Weights of a small audio frame classifier.
Model: 14.2M parameters, waveform 16khz input, width 192.
Rows from block 4 of a small audio frame classifier, named by matrix and row number. Rows with one number within an expert belong to one neuron, the router's apart. Each number is 50 + 12 x the weight over its row's rms, rounded and kept within 0 to 99. All counts start at 0. After the name is the row's rms in percent of the matrix's.
After each expert's rows are labels from the 100 clips, of 14976, where the router gives the expert most weight on average: "strongest on" is what is common among them. Only what is clearly more common there than usual is listed. The data: babble in 24 made-up languages, each with its own sounds, syllables and stress or tones, from a formant synthesiser. In brackets: how many of the 100.
# router: router (model.blocks.4.mlp.router.weight, 8x192, trained with AdamW), inputs 0-95
# up: expert up (model.blocks.4.mlp.up, 8x192x192), inputs 0-95
# down: expert down (model.blocks.4.mlp.down, 8x192x192, transposed), outputs 0-95

# expert 0
router.0 099:45 53 58 41 64 66 42 30 52 46 56 58 56 78 39 58 47 40 50 54 59 57 58 45 52 65 60 58 43 65 43 68 41 46 66 51 70 50 55 83 71 42 28 56 58 46 43 22 27 35 58 37 56 48 38 18 40 59 72 62 19 72 55 68 53 57 45 42 35 72 71 60 58 69 61 55 49 41 40 39 50 61 50 53 64 22 54 69 54 56 30 44 52 53 38 36
up.0 112:62 50 56 52 35 46 48 35 55 46 45 71 38 37 71 58 35 44 47 38 49 35 42 28 70 59 31 42 41 72 46 52 33 40 48 33 55 53 70 45 45 64 67 64 53 51 35 65 47 65 62 37 37 76 50 44 60 40 39 70 54 62 44 53 42 42 42 55 33 47 61 57 53 71 54 61 45 73 28 52 44 69 41 45 42 40 37 65 49 49 60 51 24 41 44 56
down.0 102:65 39 30 36 62 60 63 26 64 48 56 52 38 40 41 47 58 47 59 57 40 57 68 39 53 43 50 39 41 57 54 47 30 44 60 61 48 49 85 38 29 57 27 38 45 40 51 44 47 39 50 61 31 57 47 38 45 39 60 23 48 65 53 62 46 65 41 73 37 50 45 51 21 33 27 49 83 42 52 68 48 40 49 60 49 54 62 30 64 64 34 58 51 53 37 47
up.1 104:59 66 59 49 57 57 54 57 45 56 47 41 64 65 49 38 66 68 62 58 42 61 43 62 57 68 49 53 35 41 53 52 46 42 55 39 37 47 51 49 50 48 41 47 56 73 32 29 41 73 56 35 30 35 55 53 55 50 57 51 31 55 69 47 59 25 41 64 43 57 54 42 57 50 36 63 44 31 80 37 72 41 69 26 55 54 30 43 46 59 50 58 57 60 31 47
down.1 100:66 45 51 29 35 41 56 46 52 20 60 52 27 33 54 65 67 36 36 29 39 53 31 51 49 34 56 51 46 43 54 51 47 42 55 46 66 39 52 47 64 49 48 48 58 50 57 56 44 52 57 52 57 40 58 43 63 42 43 62 65 45 24 46 28 56 29 30 52 51 45 38 25 65 67 56 60 57 54 66 66 32 24 54 51 41 51 57 53 36 50 61 39 39 56 52
up.2 106:68 49 44 72 53 41 79 39 40 51 53 48 32 51 49 54 41 43 54 44 33 22 62 52 46 41 47 45 28 44 48 38 43 62 48 81 47 56 46 36 38 48 49 48 48 53 50 38 47 52 58 41 62 53 51 44 69 80 38 34 68 52 40 46 66 43 58 27 44 48 44 75 43 58 46 49 56 46 65 57 41 52 45 38 56 71 45 51 69 44 35 48 71 43 54 70
down.2 107:32 49 67 52 42 46 30 38 39 43 50 42 76 55 58 43 51 82 44 35 49 63 39 54 43 54 50 53 66 56 37 54 54 53 37 46 68 44 73 45 47 70 40 40 35 68 59 78 51 45 52 54 59 38 53 29 32 54 55 41 45 45 71 61 64 51 54 51 49 34 44 35 55 64 45 62 57 35 58 59 54 59 42 57 36 64 45 77 31 46 39 43 36 42 45 62
strongest on: /ç/ (91); /y/ (72); /i/ (71); /ɔɪ/ (70)

# expert 1
router.1 104:43 54 57 28 44 36 37 50 44 49 52 43 49 65 68 73 47 52 76 44 63 62 67 48 42 37 52 51 67 43 46 47 64 57 33 37 67 49 55 59 52 51 21 48 46 30 47 64 59 43 44 55 43 58 48 56 42 44 50 35 51 45 59 66 72 60 56 29 58 55 35 60 69 36 61 24 66 67 44 64 47 69 61 49 59 51 30 37 36 37 52 56 38 53 40 45
up.0 112:48 60 35 52 39 27 37 64 60 65 47 48 37 56 66 60 60 54 42 51 60 53 42 70 45 56 42 41 23 56 50 43 51 60 35 54 62 43 45 47 41 45 57 22 56 49 51 42 47 61 22 62 56 54 44 64 59 52 56 52 55 53 56 47 52 56 32 43 60 55 52 31 55 49 41 45 54 35 48 54 34 38 67 68 44 73 34 55 46 40 47 49 74 44 31 53
down.0 104:48 54 43 49 61 69 48 56 28 44 53 38 59 56 44 48 43 16 41 30 60 43 45 54 33 42 32 60 63 47 40 28 66 31 49 48 69 42 34 77 55 34 47 61 33 61 35 80 28 49 70 51 46 44 62 47 34 59 37 38 42 20 58 49 44 51 56 55 38 52 17 70 76 61 59 54 41 49 51 34 68 69 58 26 68 42 49 46 43 42 52 64 37 34 60 54
up.1 112:29 66 47 60 54 41 69 58 68 43 32 49 35 45 53 74 55 37 41 52 42 46 30 42 52 43 50 61 49 43 47 46 45 55 62 29 59 35 54 39 51 57 14 54 70 53 52 45 66 42 33 63 56 43 66 51 43 32 57 62 51 55 48 31 52 48 44 36 34 67 52 43 43 74 47 55 54 49 65 59 61 44 29 53 46 55 54 66 60 52 36 34 27 43 56 55
down.1 115:53 58 47 60 65 47 44 53 61 35 35 47 37 66 41 33 52 38 55 75 70 61 53 67 53 46 24 41 37 50 55 42 32 71 57 32 66 61 54 46 64 47 49 47 58 49 58 71 57 50 54 42 49 46 40 51 53 33 54 39 58 64 68 69 31 59 49 51 73 58 33 44 40 60 55 42 46 45 57 48 69 48 55 59 31 69 37 44 42 33 55 47 49 57 66 53
up.2 095:37 55 53 52 48 71 55 31 57 52 52 56 58 51 41 59 76 45 30 25 60 51 38 43 42 42 53 49 57 42 66 51 58 31 33 51 38 55 68 47 62 68 57 65 60 49 59 50 42 31 45 71 54 41 53 40 59 35 65 49 67 34 61 52 70 36 51 51 54 48 41 54 65 35 53 45 46 41 40 62 36 57 43 35 25 32 44 39 63 58 45 40 74 34 49 23
down.2 093:60 52 34 60 46 45 68 48 52 65 51 46 66 61 51 41 53 47 37 39 55 46 44 50 49 35 28 22 48 63 44 33 44 47 58 28 53 60 48 63 57 61 60 42 43 77 74 53 47 58 50 57 58 56 60 33 43 47 38 42 53 28 51 58 47 14 42 75 43 39 58 64 46 81 59 42 54 57 46 49 67 50 38 49 56 23 66 39 54 48 67 45 62 56 57 60
strongest on: thin (high-pass) (45); /e/ (43); /aɪ/ (33)

# expert 3
router.3 100:45 42 56 67 44 51 15 42 30 58 48 58 56 47 61 63 63 74 47 54 38 51 55 43 68 52 45 36 50 70 53 42 47 33 59 36 51 39 43 46 46 42 71 64 62 22 52 47 66 48 57 67 54 34 46 42 49 41 44 32 60 44 62 54 61 50 59 37 37 51 57 45 60 44 59 57 47 48 34 47 30 39 49 61 39 49 52 27 40 37 48 52 59 50 38 72
up.0 100:43 29 52 43 66 23 55 54 41 47 71 70 62 49 49 41 43 52 46 41 60 57 36 63 60 66 41 52 51 59 51 59 59 51 58 35 59 57 53 59 45 35 32 42 49 31 62 46 42 64 36 53 82 38 48 65 55 53 49 42 53 50 40 41 56 41 56 62 37 31 49 48 60 30 47 53 45 26 59 32 54 51 49 50 73 30 33 55 45 33 51 53 58 57 51 57
down.0 097:45 71 52 60 64 35 31 53 68 29 46 40 55 56 52 48 49 65 44 52 50 38 71 73 47 44 50 52 50 47 40 50 49 34 33 72 70 54 28 47 42 20 32 41 40 47 41 28 53 63 60 46 55 45 60 54 54 62 45 53 58 53 55 47 44 68 32 68 47 61 60 60 62 64 36 68 54 61 61 43 55 61 49 15 62 69 47 56 52 50 64 52 63 48 57 42
up.1 097:31 49 38 46 45 49 42 43 61 39 62 40 50 39 54 48 42 59 50 55 54 61 47 33 66 51 57 81 40 54 45 52 40 47 45 53 71 51 25 38 39 52 17 24 49 40 51 51 65 54 57 82 63 52 61 16 52 67 63 40 69 33 32 39 47 59 41 27 49 49 66 39 48 45 48 38 51 53 47 65 79 70 42 46 38 37 55 46 46 37 59 57 55 50 54 37
down.1 103:62 41 67 71 49 40 62 60 48 51 30 43 52 42 67 61 63 50 51 64 36 55 33 54 53 34 46 60 59 56 43 46 55 79 46 57 33 52 60 35 40 74 62 44 50 40 61 34 58 43 46 39 46 45 68 40 49 68 57 78 51 48 76 56 41 24 48 70 71 49 36 43 50 47 48 48 55 70 35 51 36 60 49 74 48 29 42 46 63 34 45 65 51 54 58 57
up.2 102:56 39 61 66 47 50 50 41 47 55 53 38 41 51 49 35 63 28 72 39 49 46 53 49 37 61 47 31 39 55 41 61 50 31 67 27 23 56 48 69 47 43 35 45 47 56 49 49 75 53 61 37 60 51 14 50 54 54 53 54 49 41 37 54 43 47 48 65 40 57 47 52 44 64 39 51 78 46 70 23 67 29 63 55 49 72 69 41 47 58 45 35 49 56 55 63
down.2 101:59 74 51 49 56 39 37 55 26 36 52 47 32 67 54 27 52 52 35 81 69 54 34 42 53 56 45 37 63 53 37 38 45 53 37 58 55 61 50 36 58 58 49 55 50 69 40 39 53 36 70 35 45 37 52 36 63 34 47 56 65 50 56 62 52 49 51 55 50 66 62 51 43 47 59 57 50 43 35 34 45 52 48 55 70 60 48 42 71 90 50 49 70 43 58 52
strongest on: /ts/ (76); prosody: stress on first syllables (75); /ɑ̃/ (68); /aʊ/ (68)

# expert 7
router.7 090:60 33 55 42 37 46 52 53 69 52 74 72 49 54 53 49 66 67 52 40 53 30 31 53 52 43 21 56 39 84 54 43 52 52 49 49 39 38 44 47 42 65 55 50 33 46 52 54 40 40 60 50 52 63 60 53 58 61 34 46 69 53 29 53 37 48 39 57 59 46 51 48 47 53 38 52 48 71 39 61 42 30 58 46 47 49 57 65 38 20 50 36 33 41 45 48
up.0 105:34 33 55 38 50 49 48 74 66 72 66 62 33 54 68 49 67 36 56 71 56 51 67 50 57 54 58 42 34 34 41 50 29 37 60 27 42 64 31 78 61 80 52 50 51 49 30 53 66 45 48 47 60 44 43 24 41 56 58 52 59 42 58 64 47 38 51 37 64 30 39 56 52 48 49 58 71 54 49 37 32 42 39 48 48 47 39 23 47 47 50 60 72 54 75 44
down.0 110:45 35 67 29 49 49 29 44 46 32 60 35 44 50 50 49 64 64 50 50 44 44 32 49 59 48 49 27 35 43 58 40 58 58 44 42 49 34 38 42 47 44 51 48 45 35 70 55 50 50 49 37 35 52 85 55 48 64 44 49 54 38 60 13 36 41 48 47 71 69 55 56 62 56 45 51 40 64 34 69 69 63 47 60 52 58 46 67 34 56 46 53 54 49 48 31
up.1 097:55 46 36 45 59 44 45 53 40 50 40 73 62 39 58 59 48 58 59 59 26 29 55 39 56 42 53 39 58 52 49 47 43 52 45 50 46 44 57 44 31 58 34 56 39 66 65 34 41 36 60 51 52 48 43 52 53 52 42 61 61 46 62 50 60 76 44 59 44 79 46 38 40 54 33 45 54 57 85 34 55 35 65 59 70 45 42 32 66 39 61 37 47 29 55 48
down.1 097:65 53 53 45 45 39 51 49 40 49 43 59 60 51 40 47 56 28 33 72 61 20 58 65 49 56 37 66 67 70 47 36 26 46 35 35 60 39 45 55 54 57 57 29 53 48 54 51 45 33 52 53 50 33 29 55 68 56 42 34 53 43 74 44 55 75 40 44 35 53 64 49 54 37 51 21 47 63 33 58 51 54 47 68 51 53 61 44 58 60 52 51 73 66 50 45
up.2 091:71 39 69 28 51 57 50 33 46 34 36 56 61 75 43 58 34 47 12 43 63 49 46 54 39 66 42 44 31 35 52 40 34 44 44 62 56 57 83 44 51 39 50 50 46 34 59 37 63 35 29 32 66 59 33 78 55 47 40 54 38 41 53 54 66 56 42 32 50 70 40 51 63 63 28 56 40 41 47 47 42 47 45 35 74 35 57 57 29 51 48 61 52 41 38 58
down.2 086:59 37 44 58 48 60 40 20 34 44 49 63 63 55 37 45 42 45 50 26 57 57 48 43 77 69 26 48 33 43 59 53 47 53 44 49 51 56 46 73 50 37 51 39 49 16 49 42 51 64 57 48 32 44 65 74 51 70 53 47 63 51 61 58 46 74 42 73 59 20 55 42 39 61 64 41 55 41 65 63 60 45 43 44 40 49 76 49 48 39 31 44 38 34 60 42
strongest on: /æ/ (80); reverberation (65); prosody: stress on last syllables (44)

# expert 2
router.2 096:54 55 52 46 48 54 37 60 47 59 58 50 64 54 49 38 58 65 41 72 46 52 43 55 43 54 30 48 52 59 43 47 48 55 26 74 32 50 47 37 49 52 42 34 60 43 50 56 74 41 69 43 45 59 42 47 46 43 72 69 44 62 48 38 41 57 41 50 32 42 68 30 44 46 51 30 59 67 62 29 52 37 41 42 43 52 58 35 75 50 46 50 49 46 55 28
up.0 098:54 34 60 47 44 54 35 54 76 42 57 34 60 47 50 48 61 45 54 71 68 35 58 35 72 52 42 45 47 44 35 73 50 46 66 60 29 65 63 66 47 39 35 53 29 46 36 62 60 38 47 43 50 50 64 63 41 41 59 36 47 58 28 21 46 59 68 47 32 41 67 62 55 40 50 59 32 35 38 30 37 31 56 37 73 24 57 47 69 27 30 38 40 53 51 35
down.0 107:61 55 48 55 40 41 41 58 48 65 43 64 64 64 57 56 38 57 40 32 44 56 61 51 24 47 36 57 75 41 50 30 51 31 35 70 64 49 74 39 75 68 53 66 60 53 43 59 42 74 67 80 37 61 44 51 57 37 55 47 39 27 49 46 56 54 17 49 78 43 51 55 66 50 37 73 59 31 39 53 35 34 27 68 48 44 50 48 36 55 45 54 51 47 50 48
up.1 099:58 39 58 33 59 68 52 36 59 33 64 40 42 64 30 29 67 63 49 55 52 42 45 55 63 37 64 40 53 61 72 47 53 54 69 52 42 54 36 31 57 76 36 52 57 69 38 43 55 31 53 35 56 46 46 63 39 73 43 31 45 38 45 23 45 71 62 54 37 44 69 38 67 42 48 43 58 73 52 47 49 50 44 61 45 70 32 45 59 57 73 55 51 66 43 40
down.1 092:42 22 55 34 48 47 53 34 53 41 69 62 47 47 55 41 31 56 54 37 67 87 60 59 35 43 53 45 53 51 20 58 54 48 28 49 27 33 55 50 41 36 50 48 61 53 56 63 46 49 34 33 54 53 36 72 44 35 45 45 40 71 46 48 40 56 63 81 75 53 73 48 32 70 43 60 24 58 49 44 49 50 43 40 56 60 41 62 57 55 42 30 51 56 47 37
up.2 094:40 51 47 59 42 50 53 66 40 67 62 60 39 63 58 49 60 70 28 33 39 54 46 63 57 50 82 14 57 28 50 48 41 38 39 48 47 45 69 44 61 55 24 55 55 61 56 46 63 43 59 54 49 37 35 72 47 65 59 58 20 41 52 70 51 48 58 59 42 46 58 59 47 49 52 61 36 45 52 90 70 49 34 52 53 65 57 37 34 20 55 36 45 37 53 41
down.2 096:61 29 63 53 62 54 35 52 57 45 37 38 67 58 57 45 31 42 55 42 35 74 40 31 55 58 41 58 71 52 45 40 84 45 57 54 37 46 42 43 37 58 47 41 53 48 43 48 63 26 34 33 65 39 49 52 66 39 50 42 54 37 45 57 44 51 68 56 32 34 35 56 35 39 57 56 78 59 55 46 49 38 67 58 52 38 28 36 34 54 43 56 61 58 36 54
strongest on: reverberation (100); prosody: stress on first syllables (57); /ɑ̃/ (54); /aʊ/ (52)

# expert 6
router.6 097:53 44 51 52 77 23 49 60 54 64 34 36 57 57 56 46 45 75 64 54 47 43 45 66 52 26 45 66 54 40 49 43 33 29 42 30 46 32 46 73 32 48 52 48 68 55 52 49 75 49 23 66 27 53 65 36 60 62 41 58 72 51 49 50 31 31 55 53 65 57 71 43 65 53 59 54 47 57 56 48 61 31 46 63 47 54 47 37 41 47 51 64 65 41 34 39
up.0 110:28 44 32 43 45 43 38 58 55 39 49 47 46 60 51 32 61 42 76 77 40 39 23 49 69 67 42 29 53 33 55 56 55 55 40 68 45 63 49 45 55 51 46 33 66 45 36 35 41 52 56 49 45 40 52 50 49 71 58 42 46 57 51 44 60 27 30 43 55 36 61 45 43 54 30 46 85 57 46 55 49 69 68 52 37 32 60 55 54 44 54 46 36 56 39 61
down.0 099:52 52 56 48 50 57 79 38 60 59 53 60 57 53 58 68 37 36 66 52 37 67 73 50 34 56 72 61 39 47 38 57 59 39 49 51 58 56 50 55 50 45 50 40 33 56 57 66 37 28 63 57 51 62 45 58 47 60 43 30 48 55 60 51 42 38 48 52 49 30 38 44 40 44 41 61 52 51 55 61 59 62 47 52 54 63 15 32 56 52 47 64 57 19 18 64
up.1 095:38 66 64 60 40 63 46 54 44 38 50 30 63 60 59 54 37 58 24 68 61 36 44 35 50 59 61 65 29 41 53 74 55 52 67 39 53 42 45 60 42 61 49 50 40 42 62 25 37 51 41 48 58 35 39 34 69 36 81 61 55 39 43 39 38 34 48 57 40 41 63 48 43 64 51 50 53 71 62 60 53 28 33 54 69 36 42 62 41 37 47 41 63 40 19 54
down.1 092:50 63 38 56 66 43 49 50 55 60 54 35 56 44 48 55 56 46 61 39 30 74 55 61 64 60 51 51 47 69 46 64 47 40 55 33 33 45 53 63 39 51 54 53 50 73 63 31 36 43 55 22 47 39 48 79 62 53 27 28 56 54 56 64 44 61 38 61 69 30 48 35 47 60 54 64 50 71 41 46 18 45 28 47 58 36 45 70 61 67 57 33 57 37 67 44
up.2 087:30 38 55 56 62 42 44 29 49 60 62 53 49 61 66 43 65 32 60 38 60 60 53 43 50 44 52 40 53 58 54 51 59 56 41 48 24 49 50 43 57 54 45 43 59 83 57 47 60 44 22 63 67 64 44 44 52 49 43 41 57 23 48 41 50 54 41 53 71 57 54 60 33 30 63 47 55 60 45 71 47 67 80 37 46 42 62 38 58 38 58 45 57 74 58 61
down.2 094:66 46 42 62 76 49 44 59 60 40 36 28 45 49 37 40 49 52 47 29 55 42 55 53 64 58 65 40 37 50 50 33 51 78 58 40 45 65 49 23 52 48 60 44 60 59 47 48 33 49 68 48 49 31 55 55 61 37 63 54 39 72 48 30 68 46 32 43 46 60 73 44 73 41 76 53 48 42 54 56 61 75 43 30 61 53 50 69 43 63 66 53 57 49 28 47
strongest on: reverberation (70); /ɔ̃/ (50); /u/ (36)

# expert 5
router.5 113:44 58 46 50 42 76 51 47 36 37 56 41 54 54 41 55 62 50 51 57 47 49 60 39 48 55 61 51 47 52 67 57 30 45 60 59 37 51 74 25 63 53 70 56 46 66 48 70 54 44 67 56 29 53 39 72 48 34 55 35 43 44 54 72 42 53 64 67 35 60 60 42 39 63 60 56 28 35 41 44 55 46 36 39 62 27 66 60 46 38 64 30 46 52 72 33
up.0 099:42 23 47 54 54 68 50 50 35 53 46 63 47 60 58 51 50 54 37 30 40 37 32 55 39 45 32 58 56 72 65 28 58 33 45 39 74 23 48 37 64 53 42 67 57 54 57 43 49 25 54 53 61 58 68 61 60 43 52 51 51 56 46 63 45 59 58 40 49 43 38 72 68 35 69 63 40 43 53 46 52 32 48 56 63 59 57 29 54 46 44 48 65 49 74 51
down.0 105:59 58 77 53 36 45 31 62 59 38 37 33 59 32 61 70 52 67 35 53 42 34 68 21 41 47 40 49 37 62 47 49 51 43 47 39 41 83 75 46 52 65 34 41 44 79 59 23 64 48 49 56 45 33 38 41 76 34 61 51 54 37 41 50 43 70 16 59 55 56 24 61 64 67 49 41 53 41 71 33 50 52 56 62 61 49 71 34 39 45 54 48 59 52 38 53
up.1 100:45 70 61 56 46 60 33 49 48 49 54 28 57 43 57 56 75 38 52 44 66 41 37 56 36 80 50 54 44 67 54 47 42 59 36 52 62 55 43 57 36 67 62 60 30 54 44 65 60 78 49 45 52 41 51 63 39 50 46 38 55 42 52 52 20 50 29 66 36 28 58 60 36 43 69 33 61 42 45 39 50 49 21 49 59 49 34 56 30 51 36 45 41 52 36 47
down.1 099:51 53 46 50 23 56 69 55 42 54 20 42 70 63 40 40 48 62 60 57 32 42 52 65 51 32 76 47 52 28 45 40 53 45 26 69 54 54 54 66 47 56 28 60 61 68 37 55 32 69 62 49 64 52 70 42 56 43 69 40 35 38 43 68 86 54 31 42 54 57 46 52 50 42 38 29 46 53 36 61 44 47 31 42 68 60 59 60 55 40 46 42 38 59 42 46
up.2 120:62 54 43 46 55 66 23 57 48 78 57 21 43 35 37 55 52 63 34 71 41 34 41 64 50 66 33 64 47 41 58 55 54 53 40 43 56 79 32 59 49 31 45 55 56 43 58 49 46 43 54 44 40 45 37 63 27 40 48 40 46 59 53 60 46 65 60 69 45 42 64 52 40 70 49 42 48 49 52 51 62 50 29 36 49 54 52 58 48 62 38 67 60 72 40 56
down.2 108:55 58 53 44 69 20 41 57 57 34 40 45 41 60 57 45 29 60 52 56 50 53 62 62 49 41 55 34 35 47 45 58 57 54 55 56 48 51 57 46 36 60 48 16 50 68 41 62 46 31 65 48 52 31 45 60 55 53 48 47 38 57 43 46 45 94 59 41 35 60 57 45 73 45 41 47 32 59 56 57 45 29 60 50 48 55 46 82 55 54 52 35 17 27 52 29
strongest on: prosody: stress on last syllables (44); /f/ (42)

# expert 4
router.4 099:41 61 68 50 48 20 45 47 53 61 53 41 46 54 48 56 53 39 59 60 41 49 17 73 55 56 38 51 55 62 48 55 62 49 38 67 58 77 53 52 63 42 40 37 42 51 50 33 49 63 44 58 70 46 58 59 35 40 56 35 48 35 77 38 39 61 57 65 50 51 35 35 71 47 35 42 65 38 71 44 78 51 52 49 35 82 62 42 65 58 49 66 44 46 55 45
up.0 098:48 60 44 42 33 30 49 62 49 37 50 41 58 75 60 65 38 41 74 53 53 87 62 36 65 38 49 39 41 84 42 49 48 52 47 40 49 49 55 50 50 57 53 79 34 59 73 53 73 57 56 57 75 43 44 39 35 46 31 44 40 44 26 60 48 60 41 42 46 44 45 41 55 46 79 37 34 55 54 53 37 55 62 36 54 46 51 34 58 44 53 37 57 31 53 32
down.0 096:35 74 52 65 57 55 42 52 70 35 47 46 65 56 30 62 53 56 34 58 53 57 57 50 64 45 43 68 61 31 32 87 47 37 54 37 48 36 24 57 68 56 36 51 47 27 45 43 56 66 52 44 41 75 34 59 47 54 53 26 46 44 61 67 24 49 42 66 43 45 56 30 50 55 52 24 54 52 83 24 30 51 41 55 40 51 53 54 47 60 60 60 46 48 37 63
up.1 120:68 34 73 58 26 51 42 50 46 49 60 38 37 59 48 62 39 43 54 62 45 72 52 66 56 42 57 49 56 68 42 54 43 47 50 41 77 62 38 34 45 58 49 54 57 24 44 58 39 34 45 43 62 09 42 61 47 59 56 59 58 40 38 55 36 60 37 49 64 40 43 42 16 43 42 73 55 40 28 43 46 42 52 62 57 45 33 64 47 65 32 41 46 72 74 61
down.1 113:44 38 30 54 48 33 35 48 36 35 55 64 61 76 64 51 48 75 37 69 52 77 66 45 53 53 52 31 57 49 59 38 45 25 66 55 54 28 60 43 43 50 62 60 39 65 41 56 36 52 51 40 60 69 60 49 37 51 38 54 39 50 65 37 57 27 57 70 53 46 18 64 43 69 52 55 69 46 33 40 34 54 54 59 53 57 49 45 39 37 44 55 53 52 42 33
up.2 109:48 67 58 49 49 50 51 50 47 50 43 37 50 50 71 53 65 49 66 42 29 30 58 48 62 73 51 49 40 45 51 38 66 49 45 40 49 73 54 45 59 51 38 61 28 42 32 47 56 56 54 46 31 73 60 46 63 32 55 53 40 67 71 43 55 53 33 53 31 51 51 64 32 45 33 32 48 29 35 62 60 50 57 63 50 55 46 54 79 71 29 58 62 50 59 42
down.2 101:45 53 43 38 57 38 67 55 40 40 63 51 62 82 53 38 51 35 54 71 51 56 27 44 52 55 43 62 47 67 34 48 50 60 40 26 46 37 44 54 49 32 55 61 29 69 62 47 47 63 35 54 54 28 59 66 53 33 48 34 48 53 56 45 55 43 36 65 47 59 61 33 74 42 51 74 56 35 68 58 62 70 57 48 73 61 54 56 45 45 52 39 47 43 48 56
strongest on: reverberation (76); voice: child-like voice (52); /k/ (46); muffled (low-pass) (45)